Weights of a small sound classifier.
Model: 5.22M parameters, waveform 16khz input, arch crnn, norm batchnorm, activation hardswish, depths [1, 1, 1], widths [128, 128, 128], rnn lstm.
Training: 1300 steps, batches of 64.
Rows from block 6, named by matrix and row number. Each number is 200 + 40 x the weight over its row's rms, rounded and kept within 0 to 999. All counts start at 0.
# weight_hh_l0_reverse: LSTM recurrent weights, backward direction (gates i, f, g, o stacked) (model.rnn.3.rnn.weight_hh_l0_reverse, 768x192), inputs 0-63
weight_hh_l0_reverse.411,181,190,192,215,191,167,211,234,170,225,194,202,191,164,231,194,195,202,244,185,208,166,232,228,213,231,259,0,182,243,226,284,205,192,167,152,236,203,233,222,159,178,194,256,141,244,214,180,205,199,213,151,238,179,151,181,166,242,181,201,207,280,186,196
weight_hh_l0_reverse.412,46,169,228,224,169,210,246,222,114,274,155,186,235,158,285,231,206,210,209,143,154,241,198,185,109,199,204,164,0,220,194,203,228,214,197,184,183,176,200,173,177,223,198,166,263,230,192,146,213,184,173,183,215,266,237,139,182,188,270,193,201,153,159,184
weight_hh_l0_reverse.413,252,232,226,229,256,201,184,207,209,180,189,231,183,180,178,264,241,156,219,148,146,228,117,192,165,261,187,139,209,0,244,195,188,148,266,194,213,187,211,247,133,220,197,177,200,149,261,219,128,187,237,233,175,230,128,117,168,204,157,169,187,178,167,215
weight_hh_l0_reverse.414,184,206,237,266,247,207,220,149,236,217,221,210,215,237,203,214,196,191,161,235,195,220,213,171,242,233,250,230,261,187,0,179,178,196,146,251,210,205,196,215,214,197,136,134,173,203,193,184,142,207,155,213,203,231,242,139,234,174,205,216,168,115,223,201
weight_hh_l0_reverse.415,205,169,171,147,202,197,205,187,176,196,208,180,190,248,199,199,188,187,129,236,166,169,173,221,232,215,196,221,199,141,146,0,223,99,179,208,185,231,189,197,166,227,146,178,213,171,245,197,182,223,195,275,194,216,232,197,197,207,221,198,185,235,218,230
weight_hh_l0_reverse.416,187,133,185,278,206,223,238,222,122,108,176,220,273,242,182,148,212,238,193,197,187,224,229,234,252,159,220,237,206,170,264,253,0,243,208,213,192,179,122,175,166,216,184,166,251,184,160,178,188,230,237,202,219,232,255,177,163,180,109,184,184,227,206,158
weight_hh_l0_reverse.417,209,243,227,205,188,129,183,202,227,235,223,197,223,208,269,230,116,200,170,185,246,212,200,211,209,272,161,202,233,180,160,239,178,47,223,189,152,146,224,156,230,222,157,211,237,208,230,134,161,258,273,210,196,194,236,188,206,136,139,218,180,181,164,250
weight_hh_l0_reverse.418,129,217,161,276,201,173,189,205,219,225,227,255,240,157,180,165,141,251,186,163,204,206,210,154,174,206,216,256,266,232,213,251,226,217,0,213,174,208,139,187,180,280,185,227,160,191,185,230,170,202,190,185,180,201,173,179,216,193,176,167,225,297,297,180
weight_hh_l0_reverse.419,206,180,175,198,190,203,179,216,187,200,289,234,257,181,153,184,183,205,175,206,147,205,256,217,246,189,156,225,255,211,196,193,239,202,218,0,154,137,212,183,141,227,164,165,199,195,234,180,227,226,162,255,149,190,201,163,206,199,179,180,229,164,145,228
weight_hh_l0_reverse.420,246,197,202,242,209,212,135,287,169,228,190,195,212,172,188,249,254,167,194,254,214,239,216,197,149,177,153,195,201,164,197,184,199,223,225,168,0,207,160,206,247,201,296,200,184,155,195,160,226,155,157,114,173,222,210,258,195,147,154,135,199,237,160,203
weight_hh_l0_reverse.421,262,194,174,164,230,202,103,210,256,180,227,238,172,239,172,237,220,128,151,206,248,189,199,215,203,230,247,199,204,233,154,183,179,267,181,197,223,0,171,204,169,196,202,184,104,168,157,196,194,138,269,206,180,152,239,200,198,144,146,183,248,255,291,202
weight_hh_l0_reverse.422,207,198,219,223,191,228,207,184,208,124,244,188,200,267,256,193,199,143,190,225,221,214,189,161,164,177,181,253,228,185,184,180,206,189,223,174,219,158,0,249,176,150,150,174,182,122,189,211,199,188,201,176,132,230,179,202,228,202,187,101,307,205,185,212
weight_hh_l0_reverse.423,176,181,176,224,172,119,177,190,216,260,194,176,175,195,243,224,228,247,242,191,184,190,191,183,179,212,206,267,148,194,178,178,189,254,238,228,177,232,247,0,202,206,193,177,200,84,219,226,153,179,164,134,233,223,216,214,203,227,250,239,208,162,151,175
weight_hh_l0_reverse.424,244,167,178,150,152,159,210,202,214,214,155,171,229,164,267,199,174,205,255,176,236,174,179,320,168,150,94,186,193,186,187,243,226,204,223,210,249,244,201,213,0,221,211,247,187,208,223,246,260,161,215,185,176,211,120,197,190,241,151,182,243,157,209,193
weight_hh_l0_reverse.425,195,217,150,186,184,203,150,105,165,184,181,188,244,191,241,193,192,189,178,274,155,194,275,203,209,204,190,198,197,231,180,219,204,192,196,206,189,153,247,188,138,0,197,204,196,190,203,187,224,183,206,260,219,260,251,219,228,229,204,156,236,155,224,234
weight_hh_l0_reverse.426,212,175,224,211,228,182,199,210,187,179,227,198,182,151,254,193,212,172,211,218,203,196,174,209,162,180,273,231,213,168,213,243,196,237,196,226,188,221,171,150,231,202,0,229,258,193,188,248,205,195,141,195,207,211,206,159,185,237,221,178,210,217,248,280
weight_hh_l0_reverse.427,202,220,138,233,178,216,202,210,228,199,201,196,180,156,206,200,153,178,193,207,228,270,217,202,112,197,154,208,127,216,128,227,182,174,221,226,127,191,223,245,241,128,236,0,224,187,207,175,175,162,226,199,159,193,254,211,282,192,209,179,180,183,184,206
weight_hh_l0_reverse.428,227,255,230,145,182,187,217,185,193,164,161,193,175,182,158,211,158,223,122,188,198,199,143,188,212,246,291,213,209,265,178,186,220,175,215,275,232,186,170,252,159,171,178,222,0,259,201,219,200,219,185,134,229,214,226,257,186,187,166,196,245,205,176,267
weight_hh_l0_reverse.429,175,210,226,164,154,198,258,177,179,207,228,194,177,206,184,170,206,137,207,197,205,185,180,205,116,177,221,198,198,213,224,160,141,233,186,205,171,238,196,192,147,257,169,186,127,0,244,175,187,230,172,179,193,218,195,195,189,159,178,215,204,152,177,231
weight_hh_l0_reverse.430,202,164,221,147,216,173,204,237,253,154,166,253,228,186,178,147,166,191,172,254,219,190,162,196,234,234,182,217,250,106,196,261,179,123,177,158,162,188,169,218,198,164,227,124,222,201,0,173,212,197,251,252,176,171,214,183,174,179,216,171,201,132,167,202
weight_hh_l0_reverse.431,156,165,275,174,242,210,223,198,210,188,233,279,190,174,183,137,210,209,230,246,229,168,211,184,152,154,229,194,211,151,230,209,197,156,204,274,186,242,213,191,163,200,234,233,223,204,193,0,179,201,206,231,244,172,170,168,167,165,171,203,209,171,174,165
weight_hh_l0_reverse.432,232,146,141,205,215,239,197,175,207,166,201,190,196,216,186,192,210,196,216,234,154,255,163,229,221,245,181,99,185,159,174,209,232,163,212,197,188,151,190,156,249,211,188,189,208,210,153,163,0,186,206,152,209,139,218,159,187,187,310,179,268,178,178,242
weight_hh_l0_reverse.433,206,133,123,158,227,281,200,178,225,271,211,185,245,204,186,184,271,137,222,183,244,160,227,225,234,179,205,175,170,214,233,252,235,165,254,181,224,249,280,205,246,106,220,260,166,159,138,174,201,0,200,207,159,213,152,271,181,183,218,164,236,217,188,176
weight_hh_l0_reverse.434,157,200,171,187,203,178,160,220,183,163,180,180,120,139,189,243,204,172,188,195,144,253,265,196,209,229,226,227,160,196,205,235,204,149,134,195,281,250,208,224,178,205,172,208,210,155,184,138,159,234,0,173,228,223,179,180,240,211,96,200,164,236,198,198
weight_hh_l0_reverse.435,163,199,186,196,159,190,198,188,181,179,177,195,192,254,245,256,217,162,165,229,223,148,214,152,129,236,202,215,185,191,244,158,200,223,249,236,144,162,201,181,181,206,141,188,220,228,225,159,224,203,187,0,166,176,229,168,185,218,204,191,208,206,177,210
weight_hh_l0_reverse.436,197,229,209,180,138,263,181,205,197,202,194,197,138,157,182,181,188,181,172,243,168,171,174,194,202,159,168,221,206,203,153,205,240,219,241,278,187,230,218,244,199,189,220,238,206,201,219,247,215,210,205,198,0,229,190,229,242,186,199,198,159,176,224,183
weight_hh_l0_reverse.437,216,197,217,190,192,187,285,183,191,206,215,241,214,256,163,187,178,219,281,237,278,211,198,183,220,171,164,230,149,153,189,99,212,231,245,174,165,184,221,163,194,196,175,228,165,199,193,192,192,189,152,192,280,0,163,175,159,132,193,243,206,209,160,202
weight_hh_l0_reverse.438,245,117,226,211,171,249,150,209,189,179,190,181,185,197,172,231,206,151,197,216,204,160,242,154,212,227,189,170,216,280,174,139,199,165,140,224,230,188,235,204,177,176,134,184,141,291,232,126,277,203,240,182,172,248,0,180,195,212,215,235,249,202,179,207
weight_hh_l0_reverse.439,222,195,125,199,246,159,155,251,192,210,204,235,144,269,232,174,133,204,190,220,193,187,224,241,215,267,183,182,180,214,192,238,135,209,250,212,260,180,215,172,221,257,170,197,223,240,187,184,317,153,183,178,227,128,176,0,240,197,211,146,213,226,211,233
weight_hh_l0_reverse.440,218,221,176,214,219,124,176,136,214,192,245,235,154,196,231,178,142,222,253,113,176,194,220,159,153,139,292,202,212,260,230,247,148,200,232,165,239,211,229,217,244,232,219,225,189,150,222,221,155,275,134,206,234,183,254,229,0,240,187,226,234,180,168,218
weight_hh_l0_reverse.441,169,187,198,239,135,186,231,231,216,209,165,177,234,156,182,158,207,164,195,125,156,197,183,214,174,198,197,216,288,248,151,222,152,205,169,239,202,255,230,180,231,163,136,201,166,219,162,201,187,215,206,181,160,199,225,212,226,44,302,159,199,223,185,180
weight_hh_l0_reverse.442,152,196,180,238,184,177,254,185,234,167,254,199,179,240,208,210,254,196,212,253,198,187,164,190,174,166,205,206,184,210,169,211,281,251,171,221,226,207,214,140,183,118,221,183,215,276,184,187,173,155,293,230,194,179,194,138,213,199,0,214,136,251,211,233
weight_hh_l0_reverse.443,234,132,205,220,236,132,176,161,142,165,175,234,264,209,187,174,195,210,236,211,266,125,167,206,199,294,237,178,117,243,188,212,223,237,252,196,260,224,190,77,210,272,170,182,162,149,192,192,173,227,191,209,181,206,210,252,237,204,187,14,186,212,205,199
weight_hh_l0_reverse.444,196,189,152,229,193,208,175,200,191,242,211,178,128,192,240,157,171,110,240,234,158,174,233,234,149,251,257,156,151,190,183,199,172,182,172,250,218,167,202,175,208,201,180,181,213,207,225,208,177,238,233,193,181,238,167,220,235,196,195,136,0,217,218,192
weight_hh_l0_reverse.445,151,228,170,177,251,226,221,155,183,259,191,207,195,203,229,192,187,240,190,194,241,217,221,168,235,174,142,192,165,181,159,184,250,230,186,142,247,168,225,211,180,180,251,183,192,180,140,252,203,202,195,193,217,196,193,184,127,144,218,207,173,0,200,115
weight_hh_l0_reverse.446,169,134,226,206,190,255,178,211,186,235,255,204,179,217,279,221,177,228,198,175,247,199,287,282,204,178,232,232,155,146,208,229,224,188,171,231,180,184,241,229,187,176,183,173,195,250,200,189,187,192,177,247,206,176,278,175,154,157,231,240,192,209,0,190
weight_hh_l0_reverse.447,190,212,217,184,218,245,189,250,180,247,199,212,173,147,271,244,174,150,174,238,170,176,180,142,250,215,185,277,181,168,167,146,217,190,239,129,172,218,219,174,242,221,210,207,228,187,194,263,234,190,140,213,247,129,185,216,162,222,250,158,173,257,254,0
weight_hh_l0_reverse.448,219,211,191,235,162,226,224,221,165,237,236,252,186,228,222,182,154,246,215,193,210,153,244,257,166,190,204,165,174,155,147,194,233,162,225,174,233,189,158,171,185,172,209,168,185,207,204,169,168,204,129,173,187,172,211,213,161,161,257,223,168,188,141,162
weight_hh_l0_reverse.449,157,197,246,269,185,242,151,239,209,215,145,239,182,218,141,219,230,213,168,234,93,135,201,218,208,166,182,207,241,224,197,179,318,228,186,234,253,247,216,158,201,192,188,189,171,254,192,216,181,192,211,145,159,175,217,105,220,249,149,173,169,229,255,192
weight_hh_l0_reverse.450,200,234,282,178,190,155,166,229,236,268,241,277,186,220,195,195,182,245,180,162,252,190,225,170,218,184,241,227,112,164,214,201,227,219,226,199,207,237,195,193,235,291,200,248,228,169,247,233,185,196,225,191,226,218,210,239,232,183,230,166,215,206,169,182
weight_hh_l0_reverse.451,144,256,194,240,154,207,194,186,219,168,157,198,230,263,170,238,269,197,240,185,149,267,270,255,201,184,247,189,186,258,222,172,177,247,150,174,202,136,229,192,161,174,224,198,205,179,225,206,238,166,206,287,213,233,166,219,178,238,195,201,194,215,205,264
weight_hh_l0_reverse.452,251,215,178,164,237,252,243,160,147,235,193,150,223,263,166,216,176,215,147,174,259,162,219,156,212,213,254,176,145,193,229,197,243,145,198,179,199,231,220,186,158,237,183,226,156,200,183,244,201,198,172,169,213,193,179,193,203,269,223,229,182,203,163,253
weight_hh_l0_reverse.453,146,197,196,200,193,183,217,202,152,175,206,217,168,272,198,176,191,145,250,203,167,236,236,163,166,217,126,201,225,252,241,225,155,213,219,212,198,241,240,236,137,261,218,194,190,194,175,226,235,225,169,188,130,172,197,204,213,215,152,189,254,221,203,193
weight_hh_l0_reverse.454,193,184,141,252,199,185,182,288,224,158,215,233,213,163,252,170,196,191,185,134,146,230,156,238,168,122,154,155,129,206,240,146,291,208,204,209,257,244,168,165,173,195,207,248,213,153,230,134,217,202,142,226,211,180,192,183,217,187,138,199,223,288,212,203
weight_hh_l0_reverse.455,194,200,175,174,211,252,187,175,219,207,222,221,166,222,210,171,191,184,161,179,244,234,191,238,254,141,149,212,273,195,227,161,164,221,147,235,186,226,226,258,146,199,170,231,217,209,210,211,184,203,173,167,208,236,126,237,249,239,226,194,203,191,176,193
weight_hh_l0_reverse.456,228,196,187,213,221,161,165,211,208,259,189,193,247,335,280,193,198,221,139,221,215,220,215,227,245,151,169,225,158,223,165,190,162,257,217,145,285,189,198,188,175,207,228,216,176,275,179,199,173,221,275,216,211,259,180,203,223,228,181,201,129,150,142,222
weight_hh_l0_reverse.457,238,209,223,239,182,246,140,220,213,173,233,176,138,236,202,172,210,248,207,184,220,175,241,135,225,245,229,203,213,218,240,225,182,191,190,189,227,186,179,202,174,196,228,207,243,154,151,223,239,239,253,178,206,187,221,178,227,207,160,194,148,225,137,216
weight_hh_l0_reverse.458,153,189,172,221,241,217,204,241,182,218,188,249,225,282,246,234,220,226,223,180,179,240,194,216,166,189,197,220,288,128,172,163,191,266,224,253,215,164,115,160,212,112,126,141,214,219,150,187,181,206,220,157,284,119,256,208,220,193,157,215,171,215,254,217
weight_hh_l0_reverse.459,243,130,131,199,207,177,216,252,139,232,216,204,219,196,110,238,177,245,198,154,228,191,278,195,242,277,254,198,154,195,241,248,258,253,205,204,217,222,228,227,193,216,179,149,262,181,229,263,168,187,230,209,199,210,157,172,214,245,152,136,163,219,215,227
weight_hh_l0_reverse.460,194,242,174,227,168,272,216,231,199,270,175,252,198,218,252,179,220,193,233,197,178,235,201,183,136,176,151,224,225,132,228,255,255,175,204,268,213,225,140,210,210,205,201,169,242,234,181,209,197,238,216,216,179,221,261,235,231,198,253,151,243,241,194,247